From a checkpoint of a small multi-label audio tagger.
Model: 9.45M parameters, arch conformer, activation relu, moe expert_choice, num experts 64, layers 10.
Training: 15000 steps, batches of 256.
Data: trained on synthesised imitations of 52 everyday sounds, one a clip, 39062 training examples, 98.3 epochs.
Rows from block 7 of a small multi-label audio tagger, named by matrix and row number. Rows with one number within an expert belong to one neuron, the router's apart. Each number is 500 + 40 x the weight over its row's rms, rounded and kept within 0 to 999. All counts start at 0. Numbers have three digits each.
After each expert's rows are labels from the 100 clips, of 14848, where the router gives the expert most weight on average: "strongest on" is what is common among them. Only what is clearly more common there than usual is listed. The data: synthesised imitations of 52 everyday sounds, one a clip. In brackets: how many of the 100.
# router: router (model.blocks.7.mlp.router.weight, 64x128), inputs 0-127
# up: expert up (model.blocks.7.mlp.up, 64x64x128), inputs 0-127
# down: expert down (model.blocks.7.mlp.down, 64x128x64, transposed), outputs 0-127

# expert 52
router.52:513553516536498451505509455566568557536544486474439528521456557566504537534543506468528548485556573541535446484454534477462466455573540536465461483481471518526487571433423562479467515509435470466440491514444543466452433513495436543540549467504473447478535539534438487527503494508553482483540479476540453467433486473469480546429438523506495502498515448465520524550512540496441454495416
up.0:471490406544515545502572530517518504465435470487585447555472460479513542506457465526567500492473485499475502573458537522454500485493489542536454599503535477525448515502533428457454575510484526560478515504511506553548462474488506397498487522475476461503466587523433418483560535560487509516511502487459530491470537571460492522495559442500414531541551521528439484515523446497485517540452
down.0:528520507465478515502635544476503480460465517501466470541431493474516498462428487540550488531519458471545512500491538573513446549537462583464508466499556516495530579447523523497463412461469537487474483502517515541481420517533502477519482531566534526509468465471480485528504532459473470519479482557413482487579415465520451478484437527481542457562542510591561506421448509477453488475516
up.1:526540480462540416485457452540563549498489498426480475572440480554444551501526509538495506500511545494582513526457526470441506497481564467587443537533488551578562555394469561468477528521487435529452516499437534532413454555504489502498534460482501500447473505448427510540520521529549506472509470495535526471455501571464521544511451515511472497534439505483466492552517477444494441497501
down.1:534408534540554496444537580507440470460428499497539490497483484473445424539453496484480520522458400455457536471539447524504555523505480511433501454509521430546440482500523472552569455487449554543560519552539543461523533445519498497450481532551517517449453481479515570511536544503514430452510515611478471494538471544503511484542521484431536479521496481465494499526538465493472574492552
strongest on: crickets (100); animals (100)

# expert 0
router.0:514534448475610491490549561490547551459441500480536426502464456461484498478539509435510503486481551442553448566538497464524537468501555523513462526482470477541510481525470585445482524453528502458518485539552519553508546563445541485538506436543505499449454471460452488514530553476507458452577504436439496457528560505515536517434462524574410473567518435467483479541505506483509448526530
up.0:508448481518495453509558453481490510600511499488562523453438422483535439468454423487378522482543516526478549517499471455452488481479465552513467539522531486528526474462566474474497596400489458550494535521535444463532450531518487533484450508487466528491456554515526490478502480494485509481516553583557518571471504531471550438460529416461519533492499513532469466549552541554523468533532
down.0:415502507483436543532487489450514544544486478493562506428521489519537515539430454569459484531480530437433507582552494466437545452470465478518454510474494574467444480497475483489419547503561490504472551524519448517505510508490442489476470471476533496448574464492502430557536516568533539505496555563530555494540520431475589474497531529502512439474525425515518468499466489446588469467490
up.1:482471538547494476500429533532488511543515458485505554424567478562532441513490462479458517475523535508424521425429494513453504543470448446485451530471535521490486434495522472512538490452527489534519531494410454498482510463567521484477480516497536486512499532543579452447518451445531502509510516589547515623444490481523523431460570573454505448463519473538546562522534506556535511475448
down.1:492411447501478506479595519452481524474478550478567513419365521545513502521474407538463506507541459504462489544506469500477574529490440495502470480509479549463440545452523525484456466561530522492510502467520489590506520457452458559521454506567453489441522536473485411507493513515529543542538564518419524536537451480476515496491544548526554506576543523557515483478460512491487494490499
strongest on: applause (100); people (100)

# expert 49
router.49:436517518523493531523536457475510529456462392463533509499539481525499469508460494498576442493531559457518480468549495568492443592498483443451436534455540546556485531508515469535457476401508526464501530553489481461563422541517523473484505494493574537571521463479548495529593543477543539462467481541459525480515451458471513461488551519461458444487529422454521464492524568477476451537485
up.0:513507485536524462482525487443492544504519446469485490510415483605558526510449443501464515594552529513474553520584476485456509468474553448501464494484433470523479523592511448542458525466560490518445454510445497510557545497479501482568532496489474517517475546501527448504399479550480521525445548566555535561441476457484576452491526487492481500454551461461531451505447516546546533547506
down.0:543516521530498446491420504532493441474518394507463543531598551459464513511527570419593446424541548503576478438504415563494433552544433539534539573528533484474442544499535432465462518464517530475508450499487508481497458500503534508548474532508491544529464523495567512441470509543497478502540492528449494502533501534437503488505459541507462463541447491546520513538473513529482527465468
up.1:491487517507522487499543464481497501508515467463491454476390465600537510526446475512469485550528479498457528504559514489517536506503464451432486522478374508544491534572509436564449542496563476523444519514411541552530537501501503470595540504485515461509473490513556517517438428528476533523471484546563512515489460476466546439459536447458487546464550467501541449538448541541542530572535
down.1:538505532564537435471421507585505443465471450489464533561562575519507490516576546413588478472494547514606504428497429551481441550539479517509500584545530443452442518510535485441469532502450537514532426458495501466488498493508525477540435488501513537542499510481535542411472520512498508516524477516453489491530502542431484460475454525478471462542439545518472507498488507528497502453497
strongest on: clipping (100); text has "clipped" (100); muffled (low-pass) (49); mains hum (38)

# expert 40
router.40:555464475453502504524542479480494448494536511461441539481532535485442521471509565537531426490516459531568496473548484538512532504471454507484488484497535529431574524554492444553545488534541421536457487566454509519525489483541483471548443462577502574465476448454533467549491509565451518499443420585541509486465456459467549570520439503539472443524488484486472475565472449504552564534551
up.4:511464521472412472426536544423501455475502474528476437509559532439559525542491529520513507529481470505526483521472504484471480499537491517523443461496546564515472580487555459499493537463449483492543529545529420424500463493484520521430538548507469458558415519544447585508589562523469429518495518481503508507487525482465537508562493591517480459459486502533482478454463454592559519538457
down.4:541483450544448494518444464463536515571475452488441551479509529442469487452553567507492500485462551506481491537532550520559487471521559501558575511489497536464489502533479510584502502514565503453527440516478451459468510506531507526547465458528487568455522470460534471514499456542507570493480402519544521543459444463566465528452430387568529459505506451427457496494464476497525539506576
up.5:441464483493530492423484474537553505536504538505485493533434465470476522458508540478514492545457513534538571514477565478541547511575539413589455495533430481505523467553569516516496545492475490481479449525558543531466510551490441496518441507505534493534452452423467589515402506518466535433478469486506518463474450493526425516604497469490552564543535503473493442434502532488485525528517
down.5:552510463555496492522492478474510540543517436538554500476552477487504440446544560550401491453521551540442531525469504569503390461514519418552489483502553491511502482506502486553447544473508459479507509571471487423483512558553532534518511479506417527451512500508560520571532516528474561468513484550468528487419502460513511538486535399545540441481481450405481490521504462498508504487551
strongest on: car passing (100); machines and effects (100)

# expert 47
router.47:506449416556468478467482459481527470523547474484495571510470457592495520510471516574442536423499527430489521502503428472448512593468463547466488442540463457513506495475547508480515498438524512518505555448439486532563484449491455441516517491499491553451466447536518502472505559529448554436482562541526562549451422432523539482548536566518570503500506517544495478529459480497519564502505
up.0:431531499470592499481478519531491490447506489527510478496452567526482501491522503425545513552514536542541491512497506462516538435476494468530511459521550533543500499509415530475533427579489497535524405482499475538486474512543534502546496505494601453450486460494518508423411451452564467500500535489502493489523562590610467465491449452514523517562527436483443499509524522532531472511406
down.0:531423459537469490500602542506521511596510577512468475514552526468478482489513502510458531501458564514543469486517477525464497606523527536482487438463520487530403557510431495425487560451503504507472488488527493474542484496495539503508501534445417512459501524512404510444352508532504544491506559481450502560483531503549508553474465540509520473470535513516523461447511527451541468471481
up.1:496498496559507478432494508409485460517552518431499500506534463504585408456516521522486507521538497481431518577580524499489508505530521487485360486488515462534476493514537474435497555442555475476494521516496459480487517518529488573536517475424490513564508527549492546476481559513471433461432506561551570529505492460511481486528499477546450466487594505495486454513476395484517474559472
down.1:496525556509528472449418528535540515486527475470506459475490532508450539546596479477564569492479566562528465477448545439501501515530480497509528517465453499493490508531406499523575452587471536468588490456526468483529526424441520492524536472540470491506562466456508554444471471485552453480533483439485534503460500451497504446467539587532535480484604499457537508495480556532513447461541
strongest on: wind (100); nature (100)

# expert 26
router.26:487461583510477463561545475515510565519548453426541601494532533443411528580504495468500535493514509504454450470539523489498444491481452436446533484512556475472455494497466466570599503523528555490557501556496460455525531492539546482428495474522442495510530504497494518431479546523534602461556470492487469454499531502540500471443471507431504482504488480424533486538477506526568527462557
up.0:540511431591502508504431490503475473516458501495488451454578460511514525518486488493486492467456574520497534467469530447512544596474592532473432504512506508549483584513578522474431483459486502524460458502472567489463515515430537486512533412459617535471424525491505551534534543442476483513431525541470524529442474529453529489436526446505507516473484505543444551468504511469500482483546
down.0:569531464492490516520472532473444529488522456479591472485456471489477527519449469504402424501506419531504532470414506483490609435529526557488523487521518541527511552430438533446506429528568478501455490478519520564470470525456420485451555536489505517482433501521540494450543462536481523536447521561466522530462540518558573523478491484539487559491479541503424538533522462520495449506479
up.1:544514458500459473536523546410504473524538514568548528433525453477507517505504487457425535478549589465494488483522499483463473462440540599461464458487505579503501502487473468470518503458471428515504465499471422463503460520573472498471532540488440541480542524520490390495546551508504481458488531552472495520491538552473522573432556494520481494526568533504518550568569478452499497544407
down.1:508441458482533490507449538467537501488512554547459486482448425500538474494471505529448496527499537458513561500428495424513559409442437548501475470429522464540526550494508434458483503466514511564452506468438507504498525483484482489500480474499616516464433498516504468529550466507440506565513512558605557529524457529400573466517477486566518536505490559507528507540576506475467521516523
strongest on: people (64); footsteps (31); speech (25)

# expert 32
router.32:476520508543504427467495491564461577567484578443478442466530516482446457445544533422462475460568457526533539478557553451517438551539527470526473556565440451513485492519543514463519564517539478547561454498543481531527494501518532547487481512465469475449548563455437526481504463540498502436489541511510473448482457521434438513474522510486564560470553541480448555463466476448474524509547
up.0:475491487515539491503535501551529520470493497497531507464497545631518475472489490562456503474477472455408532507483525524463496567509543326541513457491481529465483409498469527539500541524529475521547533540469489485404581489563498462512456474513447501469587511485469489547574503491479485502492527465501558494469513481450502522426476521443526413487510494449424531528512501488532515510498
down.0:494511475585515531506509473492513501460475500536520536516506504549520488409496486575407465568485510457337550534445491520469514439515604414589492396514480522506490424523491519498484520496516515489496518570476535481481565471535440503491511464511470467488515505507546523576511547502490470546490525463552516501506514470526523538498496500496526430518455459458465496556522513417517493534529
up.1:477484486513535489502541492549527519474495493491531502469498548625523474478490492563451503477479470460414533507484527522456492570510547324539509455492481531458478403502468534534503547523529478517549534539472488483413581496565499458515463472512446498467581516484462491553580505497479489501499520462506564499469510474451505518429481521443524411490506488450424523524513505489525514510499
down.1:493508484587520530506502475486513490461481489537517534531508505545516492416503494569407459574493523467333549532443487519466514426517603418594490396514484519508495426529498515488493513503513523489494514568481540478486568472531440499494517467515467465497509503509547531570509541505479475547493527464556511498514518472533518529509491498499523427520445451463470491546520517426513489538530
strongest on: pink noise (100); quiet level (61)

# expert 12
router.12:477467568534509470538483430492515529518468508463483524567490442499502502592554541496542513521576479554485534452520443575531442522480468445424519524509540471538444475523450445535545491517488451446553482454507540476600495526466559487513513516443454486441567489532560552497419458513461489548520503442530469504502494490498493493429431503438506441536527504487531507563568507549497500421505
up.0:475555516420545492446559483543537487524602534499532497526422500540460449415485543471504529469557500478513489534535503502477518551486463512534502527551455458529543485520514592510477535494513460480433526532570448497526477514464524498492479507565438538492477499467450544528403457509442511424496487564478426420570488511512430526555493497544453495492506536521545445460475509505576566505502
down.0:471507506528548509505341469487574497554509397529498509549593482486506512472474574486487530505525554477460459507494480450504473422455583489524535552505497465567485494486459495521583508540477476508482504493502496441504523469457569516467504488530471488495474495473469500490363486565474486567497515475527482487524507480505525506503481514507497496516465432516622518545559499524567543499471
up.1:538500473471487538507435555553476499501527447500532513428624528467486528470469472437536504452499562480515474481431536513487477565479534559504442535430522544471456594503532485488437462471512516494500524524390445505450463526524490513513483494538624459513496470441539474515529499483537509480498501589439574477441516555454489455563527490511546517443466499511531501491516498470512481494438
down.1:510502511456475553592632489449543475518544447492537531553379452502424509485450533527463483504531517561504555533555418582464453477506441524488506434567547470528513483506484493481497473545570500547478493516502513483544457518496459512542512556464448555485530494479522508469371559488477499481524515503440490536499511456519539504478474494462533448524527456479461482502479533536506455523482
strongest on: quiet level (78); people (56); footsteps (27)

# expert 37
router.37:524451520480495503557494451544550581487557522553504586533532429453448521556440483509436521510538501452478477507493510475525462492447447505463576496484526488495510430452492486509573522468472540556519533476499546521515494535522528462416483480484462546499499435419521530524462524530524513510510498520512454439450511540504526526426499531470560518476439536473446439604603547488464494460565
up.1:519497499533501472511445534475475430561477456402451470487540514616579521529554499538584452416446492475498505443477478543505487639513537441482463477497493533485505562509562478462447468554497518487499563489460488496490507452486496498491552520506560507496459557545533475504469521518428524524512491481443461556504481433483511499492530514515470474456517524522552536433446461549505489523421
down.1:511528473570499456536446526509506499534477541513490470465468522555517512513464488466432542527556442550516523514521489402478496516469513503502586548510508479516515432448503533546587519529456461516498535501483477475470519480457539487505480481458442537588524507582442542464443478504461501447484481476546530528537531555476545578468519487452465636525476506488444460419420438468528546497527
up.2:566482543480526501557552535466468445608539502475453488485449455522516533527520457456484409399468475449457520505447484499484519600487492595478491479442500436474462627550507430439532475488539504462457493531492495477530552473516497479511537506533582540499448507500501509515442506502436506537431543527507492595543488519514513476483535494533465507513494569469560492516479481518483504487491
down.2:499463489488543508494492533459513529418497557510439496549466649542516501517511472467534504510462443475564508492462444451583484584489503530495520488527522544493556555472528530468503519517536545504504503424466493520489490447508526514496455535505518511445529497587459510371471493473518483514488502471456463548555510584516438541503474501531523519509450580505500473413444456550456509455456
strongest on: electric buzz (100); machines and effects (100)

# expert 63
router.63:486493540409479463508420474555499494583516394463507533471404431452477496457541518442488534492503469484449533455580453484531553507534495526487479535557440468530486539486481506504521428558504546490501532509524520514508473606493534549506539531482560447479463496511480521489456466552521507481449474473535571440502497557486513560544475507486549592532553521444570483483504532481517483485556
up.1:450518459462561489502377533499521499475488510514502516527501528545480480507503468493493449502448478501530505521476456537558471511459560455562481524475499557516494521549586569472515598527478489529487467501535494534512538569541503420526515454499452592474430574452445483499498484513519506446547481539447533567481513457454508535486474442551572477523504485493465541558482405439428476517447
down.1:516496436478519495494571490449563523435525541476533508534401538542524486506473454507482447569482577503525493526491509458514510494467430518487485598542459517444499506514472493456413460483531510530434529488510513472525518512481417524535502510486420603487475565465439498536555466507488523496532480516423466442543505485398476485523525488523486499593517489517597569491536521549499478495483
up.5:495505374469512486478467526462491537503528474507513526532491410487548452493478450449430572515522459465464510512517475473492527488483492610485439509504472521535512536473490510484507484454565441547445545492514541538528444554536414483458553458496565508480384509474487440530538432564527486475482536566466516495547518490524536471530491485541560557482491525539522496511575475400503504469498
down.5:460491425536478518525659456491548533420561519510574543556437480566546498492434485607464525527543509433431480559481454466476483473463483553479503527499472567508519436455525539486454555429604463498504528501492485486530490522507453492504486469517460524460537496484453471541516525519472480480516512554498556474480522518443537465535469496542525447539456468540456481505506522490494485528502
strongest on: white noise (100)

# expert 45
router.45:466545489535420422533539485573450497441569518516540514481537527517506506524455489497558548529443501556463453460515462480448549456553524504540508498523499517463406477525441498458531493526527514567537482506530459433536460551542459535537527501489495467491471534553511467446493492471541412528514513551433544540499500480466496576436491465588449547551520430532539498494481556459463478577455
up.0:494554458533529513446481559438488502425444553487479440497536507526555498488518462494526522493525487508523543521464512421517504489502568562555419548466503488582514471502519549443491525494484471505411550505485510546486543444435475553516481512486581497459506520471467420479509475484436489577549515416529488488495552433533507444454560441511490466472542466550549487585513479490491404493482
down.0:454456426490457546553538498538533508527464542551512543461447519466576572480479380447494464491524529462493571456509491492516515517558494468535483475493582547402521468484447511446523489475585496502519490511560416519493539508547444467448439511542515498534426473536478425470484527444563525473510467498525511509611509540520476490502471526518525470493459525542488511472431507489459524512537
up.1:495467447462524559488560462476492538551475420513538485442530448542551574489492534496501477500490584477475523502541476579490463458516462604529525514508540530452534514481576567509457538511528517570480460532513481452470491494485465443452467529495383490489467509459484525439508470495543548502504464586380510453499527476544527465502527522485459436498541505524467531508477460550493435554478
down.1:526417502532442508512503441494481519422539471522552525498501606499473495469488439470530488484513468533500462511494413503422465545540480411500460509495512494510493481542530446444495471484502493498558535530498492477462492547547528549544549487534529501498516510598536528486482509483468461493548523506516509526549488565317550551509482569478495520532484490497491452503487493552452524552404
strongest on: frog croaking (100); animals (100)

# expert 35
router.35:454543498485460546528517540511558423545552455405396475516499452492488448492460499541529454450468480474459510453553428429541470543514488470459553474549501521549564530491550488456519519504443477553512538479487472497540539518544537478488471538472492556471469465473559514565538523451478531502582555438534445524555511451528540588514432491487454483432514530526505543468451489539503481531526
up.0:559425520517490490536493562571577454523499527446510451483464515511432510531457437552510458505536488468453533503472502477484498463456514538523515495427471504518587495478442484417521429496456527522463491521528586538559464547538497462539502488496509566458453488526537398560473484495474452529557544515488478538499489486480558556588487461496487475490530603496487498555561555471490497431496
down.0:452525519513567522498482396469423586476488517561504490483500526479522471509545542457488481518476571568577467531501604570531496490482496477498447514424485492502508452509477488519512505526525443430510452528479529495499496496467504519538535431533485506493445575574477465475491447582516614494438422514479527476473510579508487472481540505508505515579491510434499452497544490472452516450464
up.1:475509465471510478448463480534523516499427640483459508517479545558500530452515530481577510541456441387490476526491520450475536576507493488473496496494396525507502438503501499488489504505522493456491541530446524556510496442498530530569469461503669501533468462517444496552446525497527505479489473483523487499505483496392477467493485525511535548509508564484537493550472467456526461511516
down.1:475540496551489474461410434419408521477491427471523475497505489444461499527545534464467533482501479530579529602536560476520422400484489549437462436536479476540514503471545484470502443515490489504517432470528548488507493529449531497508571481473511497454465506576485520528657445480523526472478522536498485520501475533530434469509537513479487500492503473503434510471456471494523528515515
strongest on: explosion (100); machines and effects (100)

# expert 29
router.29:468522467580447558504470449562458436480524500560539483467473497482558527520462489467457470516523439542477511440406504461532494556521434460490533532438502527459536468517442565504512451497561518484488435510519497533546466432579439576534541544512493472512498521551510509466456476521539485518537424575507464487552473570549520494457497574450485474445497489518532548459495562498465448540546
up.0:483465486507522477493557493447517515476520521507519519443495509525422524424455566529424536563453503509507501469516472549538550527528525519469520507571508553488515499494569538611554441571524490550571440459479492425470499487457501526452568531434452484561464529514501502432502529486528447462540542467405504484498482503536555500484504524514497480492495384489535492437506509478454555440447
down.0:503479482574443552481402484490525481502456464553476525511612517459471531417517471473480403538502512486520481485444443472508453427524546518521465500429570488544517503493438491477490461519513545543467422511464462519505510499508465494513529550462555489506503513533431472522651498483506477474526509486565538484579472573507594503480510519527496470511450505500511524452520533467522452525480
up.1:516520464504504523446580530459463460481488476465474479445531484565535545456462446510580535526473502526512526466507443497545549445553513502531491510506559503481505528523461420468482505523489400566528566481466531489497499512456478507487518494515465531485427506507462474451537533526437449526499547514502558531474537449523511532509522496532387570475460462579458508567420440496463591574454
down.1:462483474477418538504514416521492432425534502516446489501525527471502562497503495500562476523487523526486510451470400451486464500508462500570506480496551523454512460529482514510494445534551428510524533608460444481493468489540472584496509441486511515556445615538473477457483578513586475497536467462533513479570513545487549505492536517515446485479468495531503490523406546474471514544565
strongest on: beeping (61); water drop (39)

# expert 54
router.54:523479543530507490478555485541418570555427555448479503476501491533491511498519451474420449522471446506411503449507528557486509580480583397483479492532474460456452447478431476510474583502492553440584466561480506489504497502559562503481519469451463464513550534447498528537568552464545470520478505478532541526468524514452477538451491482445475484508503493452463532546507512453532463473560
up.0:516522492509501462440516547489504567523447486464429452563534495432516512480563485426479421510533509557564585501507495498506485450503505558520498511524414430475460553549575513475472506530546517475487409473506473543561430495500557520483518467464531516502444513459502517523494495445515490454490573580508477542535514463508408430522537467498519565556535545513538512447479452471545496562526
down.0:504504507517500521492466525531451503497443416478478537486537550514529519376531485530481509528474552478312537497470549570492529430504557379568517449489474454510466465473490534500493461514466526498498527554451517532440560540510516483488502475487500476520523475508540510577483518514460483559508510493540507500479523487512461538491505483506515437513530487447600537578496491483499493544553
up.1:430572507544493449472494607464467516490472514477472449519549531523531486481556455426483419482493504564574576509505468504559460501540519521558492475553482464434474516487556551532434532535526524494495409478510469547556495466548520500479557481471503505487479526465484472504494453489518438437507609499470508527539506479492413439483573437521519526470535516514487500439447426492533520539510
down.1:462504508555575509499420498559477475461481439508480536564571595498499528421590552504521502577446574525361498481483520525523501426498534426560551498521502470522448480484482504523532472516433544495489493513499513481446576495462514505500506455519484494556530460472504592499465497557459526539527453455498512451538522498509474491512466503509524426516486450437566490480483524538513509533510
strongest on: rumble (100); household (47); muffled (low-pass) (46)

# expert 55
router.55:512546514457489470480557503481459478504554506525481432476513547516475465451521458528543451481475482485413439419479488528517479481466519554524545566536545539448466473468491499555517456542547498523540497522429530530525473473493481501540529445442470526525534610567554506430502407509562446567494499478545464536524446490516532460486465495504440466517455447599502472522403504472561507502529
up.0:457510540506529489441433547517455506663482454487497463497482459480476433464563492350464455513513529484495465495516499544576555516471492444493489471497525461474496508436523440524498472555547562490563476483520522510525466503505529487513563530491515445496461520543574558462488489488529514478424464548471489495515516522515461480597475545461506579537513466530481538503484528456536521469525
down.0:465530479475512470505582472566525513604535505539504516457507534509534505436486493459529551465520547502492478570524518558527505480574513452525536543506554510415533466476499556496461572469490450514450447501544485513494513504535516449507497458453353526527500496498510509476310460533546476459514484551533483528524483521500523554514475473504477457475488540504476442478499484504482534514462
up.2:428528456469463505576478447496542453524505507553424514474461496533497532473441525481532513528456506524477541548497540489498478554527551480478572493584534547476543509454615510417506495512438533432548518539539427527423496499522507472502441463444451474526510526467530488510477550534427545498551512530444494475568512516516494497554453575464520465503488464441474436415491517520525541451501
down.2:479499442437469555534423468503448482536528464560483518444518538462583569408544461484527529516483592524476563489515559491442490489503511527583575464538553557430515467515489516454457510504545497507524532468498462474465491519512437514448446426494570468536524433499536441521461500554475509490494520545534537542465453491548510512474486498582505465466499529471499414453476539484538459466526
strongest on: speech (100); people (100)

# expert 23
router.23:473479462565588556546496502461541508489514497449538511424487465528465437470490476448462594508451531467497520531452530442540554568446502532485444486587494497510459467528490555474507408489499495452436476514586498471468469492527531533527439465538481579518515547565467531516498466487496495543553531572494446548523496505525539434469541443550477453522548439438499542482547497460528488518489
up.0:462535500428507438482483460538520535510540490493479471574450551585520447500548525532510504450558585472500498517474586499467451423509579479541439573523508531500508516507531568468467566521481463582472533446447502510440459543534495461519568393536514525509532495459452449476487509481507505511489472505524490451456502561386485489474502456537499528522484490559469504540542483539471504466453
down.0:419442460451487522513511545478551591559515551505494579514522595490519485555456435551459461502550523495460551523444493463448548442544524471540475403477491559475464520491485505499470532552462504511484501500487434530464512501553470472535525502537479461452543506556478391515447495475573505457467484485550468556501518474508590488465477508464555513488551487448543451539475484470535521438485
up.1:395497487545475581516516494469501536476447469508508503433527498547565566531486499450520534527496525477473545529474483455547492507527500562507463507521534547472523442559457514513478451580531513491503487548508461510541505505482408515498472491497519480530528528520505410463563465451516473476519471558553505461567491425510534473475493459492416461436617468528527514477436475484423482557409
down.1:530602542512570450456465503559564481492543516456461440500513483508446505548514547485519539482503499548518514420505566512532495540448476465455525460549406485509492495535454478559566500545538549392560490496520556424508519459479508509458427475492462539541530531453479561563485488492480420557493477469473463492466491446450520498503537479518554441498549548459513495517512478545475503514584
strongest on: stream (100); nature (100)